{
  "dataset": "tunes sung on syllables by a formant synthesiser",
  "train_examples": 39062,
  "hop_length": 160,
  "norm": "layernorm",
  "layer_scale_init": 0.1,
  "num_experts": 32,
  "ema_decay": 0.999,
  "steps": 5400,
  "adamw_weight_decay_other_params": 0.01
}
Rows from block 3 of a small audio frame classifier, named by matrix and row number. Rows with one number within an expert belong to one neuron, the router's apart. Each number is 500 + 40 x the weight over its row's rms, rounded and kept within 0 to 999. All counts start at 0. Numbers have three digits each. After the name is the row's rms in percent of the matrix's.
Before each expert's rows are labels from the 100 clips, of 14976, where the router gives the expert most weight on average: "loudest" is the band of the loudest frequency at the time of the peak. Only what is clearly more common there than usual is listed. The data: tunes sung on syllables by a formant synthesiser.
# router: router (model.blocks.3.mlp.router.weight, 32x128, trained with AdamW), inputs 64-127
# up: expert up (model.blocks.3.mlp.up, 32x64x128), inputs 64-127
# down: expert down (model.blocks.3.mlp.down, 32x128x64, transposed), outputs 64-127

# expert 29
loudest: 2000 to 4000 Hz
router.29 081:422538513428503520488450514405485484558548539506501507552486503423417459497460498509478429428474453469503510511432521468525451552504522581574533461576518486524514485420454507471546540503466451
up.0 083:496516531429585509550462557525406515527532462476439507511525499523476454493403488566495508437525536456491491472491491533489498453480515562470509568506536523494530461551489479507484537502523515
down.0 085:510510473545421514400513474540485575495474499457515464499475500484607491537616469503453504546481487515552567512530497477466496474602519491482452507461535466553515513497516518456496454536476489
up.1 101:490462402520557465498517553495556499539484519490559513506575577535457482505486427462506468432508473451470601545448552507446523513439488561531477461495502548461501436528460499456536489529555459
down.1 100:509441501458461434563472543519503513500478458449453510497504477549574473516620536462574505527432476546461500488456499499455424499502581557486523469461510490457474568461505549523554515499481503
up.2 092:533439453479472540587458500532496533552509434502460440507500466572583433455501466472551492533483506489488483450492475532472529555505552471469495514480489580449568450516559477548480476486525504
down.2 090:512532562481491526415476510515567498390522530519522497508495491585516494506503536463484498441544571474549542511502536515502523504491482499480428514520426506496478482483558500553555485511438565
up.3 113:509524545448480520522503539491510533525506529428494548511479473479526531504460462514472485480509536520518460471507540464467566561538495524494533449450507450426498457524440431501488526509572447
down.3 113:562478439498468470482527457518497514476468473513484590511523566513495510429548502525522485523466434509502520461564539498432501477389550439586431535483509481437471506476514449501507556483445492

# expert 5
loudest: 4000 to 8000 Hz
router.5 120:446457549481553520537514470483488499461406460490480501478486552501527464495506488500393488552519589411499529435511534441476609490514565481489477511506450555461478458540507512465489458499530494
up.0 096:433523520522512572570555489493509516453576584515500488459484395526472447472494459547572553490480505499515465505491509469521516545579485455524516521511533493417507524519552534554545486464466562
down.0 101:525489539536479417491534457419487517487524436454450522494526512568544531448495517458486527464445526538503575397566498514582515493513521490520468522502461543506476547525508487547504506545518467
up.1 115:460532488542419543512553506490540475567558450449524507492521443489489486451464448473511476421588469459485537502501513531490537563560580504492581517472484527539516443498496487529473491458508462
down.1 105:513462542522499585495495516496462516496392510485451519502456499522526482554429473502472449504486454537528525467537573492451518517498503496465462489525489489530481419487444444377559507531526496
up.2 095:502524503539535463451522498528533516453522513520436506433484501508534476556476559458464492485544497478546503483483440477501558480603559486545499530465411595471488497522540463543535496492434576
down.2 098:458527533465541482478429476464489519473520459442483544504551533473472498488446454473537446454414495480482456551475490531418375487500440497563518548541492511540453522460487536515541526510486473
up.3 106:482579536469480550455565472513501528499519542503534515437487473518475491476452436492511455502502446531468546485425580498449592452509474576494512471529466480355573587506508497495484530514470530
down.3 094:490525524498486456513464483549474442507531455549587518532458569554506545509507572500479549578499541535437489447524505402507525492516466476476505494505421530431431473497436470502459490535520539

# expert 17
loudest: 250 to 500 Hz
router.17 089:454501560511526522499511536492525547472538488456472549458489484518416486568436509495473497558437458524524430494544574449463525499539504477447522509449466553485510497479555517462464445507477530
up.0 096:447447449467519515491463513494495513524504545513597544540479531530448505542494508439417504489443525493518518417507532562492474462466412544476503426546558557405520528486490453486529472514513542
down.0 105:448508511544464538507467530545470483529510534490523458508467437545550505456525473539540540494446510555565399553493476476534537517526496555559518450553417529474549627529512486482463429506470537
up.1 099:459486488497527502462427524528491520418609484557432482435550486530409515590464524477537532550490473473537528494496458482535499490555483515458489476532549480534530483510484497468541508489558478
down.1 102:525514468463454482523504482534465514458594423467546465476547491446431455489519474524435556455623521433480496557445477521527447499538489466511485607488475499544494499526483440501491466519501530
up.2 092:474517512547506507529547425453433501526429591500490521547556518469447511526469527496497471528502533535512482478514539474520500510538527563521521480402544491503460577516481426536492487501445531
down.2 101:525495463515479514481523533454538518545407494529461496578535523498470487479588477497502470534502445556509498496517482536420506592544471566448526614508534435523479571448517561517559481549507461
up.3 113:508475434532469501432521394475540550498513506462469492430580546476444443632461512500564471470490440512451506488479508482506479517519425475532514548504512478522554561464507488452472510510485467
down.3 111:441468558493540443491510482487585525555481475568523460431490524495470448524433513503504497454501476502495518480486545487512570494492481453429527527505431535481543555517456553568515427448447520

# expert 3
loudest: 500 to 1000 Hz
router.3 081:522474499506435450521513434519457416498497517506479495548424476494507494499586538538494480486466486437416510510458527513428520489434439539508518475547533474518530446527509483405582538512536465
up.0 095:469447439502506646525463465541524474524453507514480458503491512422532523449567487492491518605484525518510477491527474540510561467403479510471489510551461586603476403508502479521436475507503551
down.0 087:534527527483478488473484462504500547516471480503498474528523465482546478563510585525485519548518531543544496534465475458485559502475457493497483625433477411424505475538470502464449495522516485
up.1 093:510602506450486492450439533475458451477502501513572465618485492499556521509484484422482527499489509479519487568546462477554469498457542518463514482465491501468485483500540479485540456477528494
down.1 107:484514462493456448535472568452455504447530528477488460512523487516470571501524463529473452521481517486467501487450542557428504498499593460449560542479507477495496447504500495567492485493540451
up.2 087:486543501424513519464466656536517461496557467461536502579510455509568577505527485480495490417506489455551417483482517509494469514457512528539526513484500448476476488551470554510456481528448511
down.2 089:486517504505470516503457542583565498443535506511513495524452563451539512513451325495532503559547517502490530554513487448554575502459534494454499536470553459457506514469521510509540443513536475
up.3 098:509479457515459445452532445559493473504364412466565468502540520500430540525505488485520516528497552417494432480540497501559503511485519509479523469430552582544510558485455553474463559440491490
down.3 103:583495539493600401483469476523506549483519561450464507546482537465516510466551439538559458574482507529454518515504508490516557450468494530469549457501489514531505456468532571509509452562524421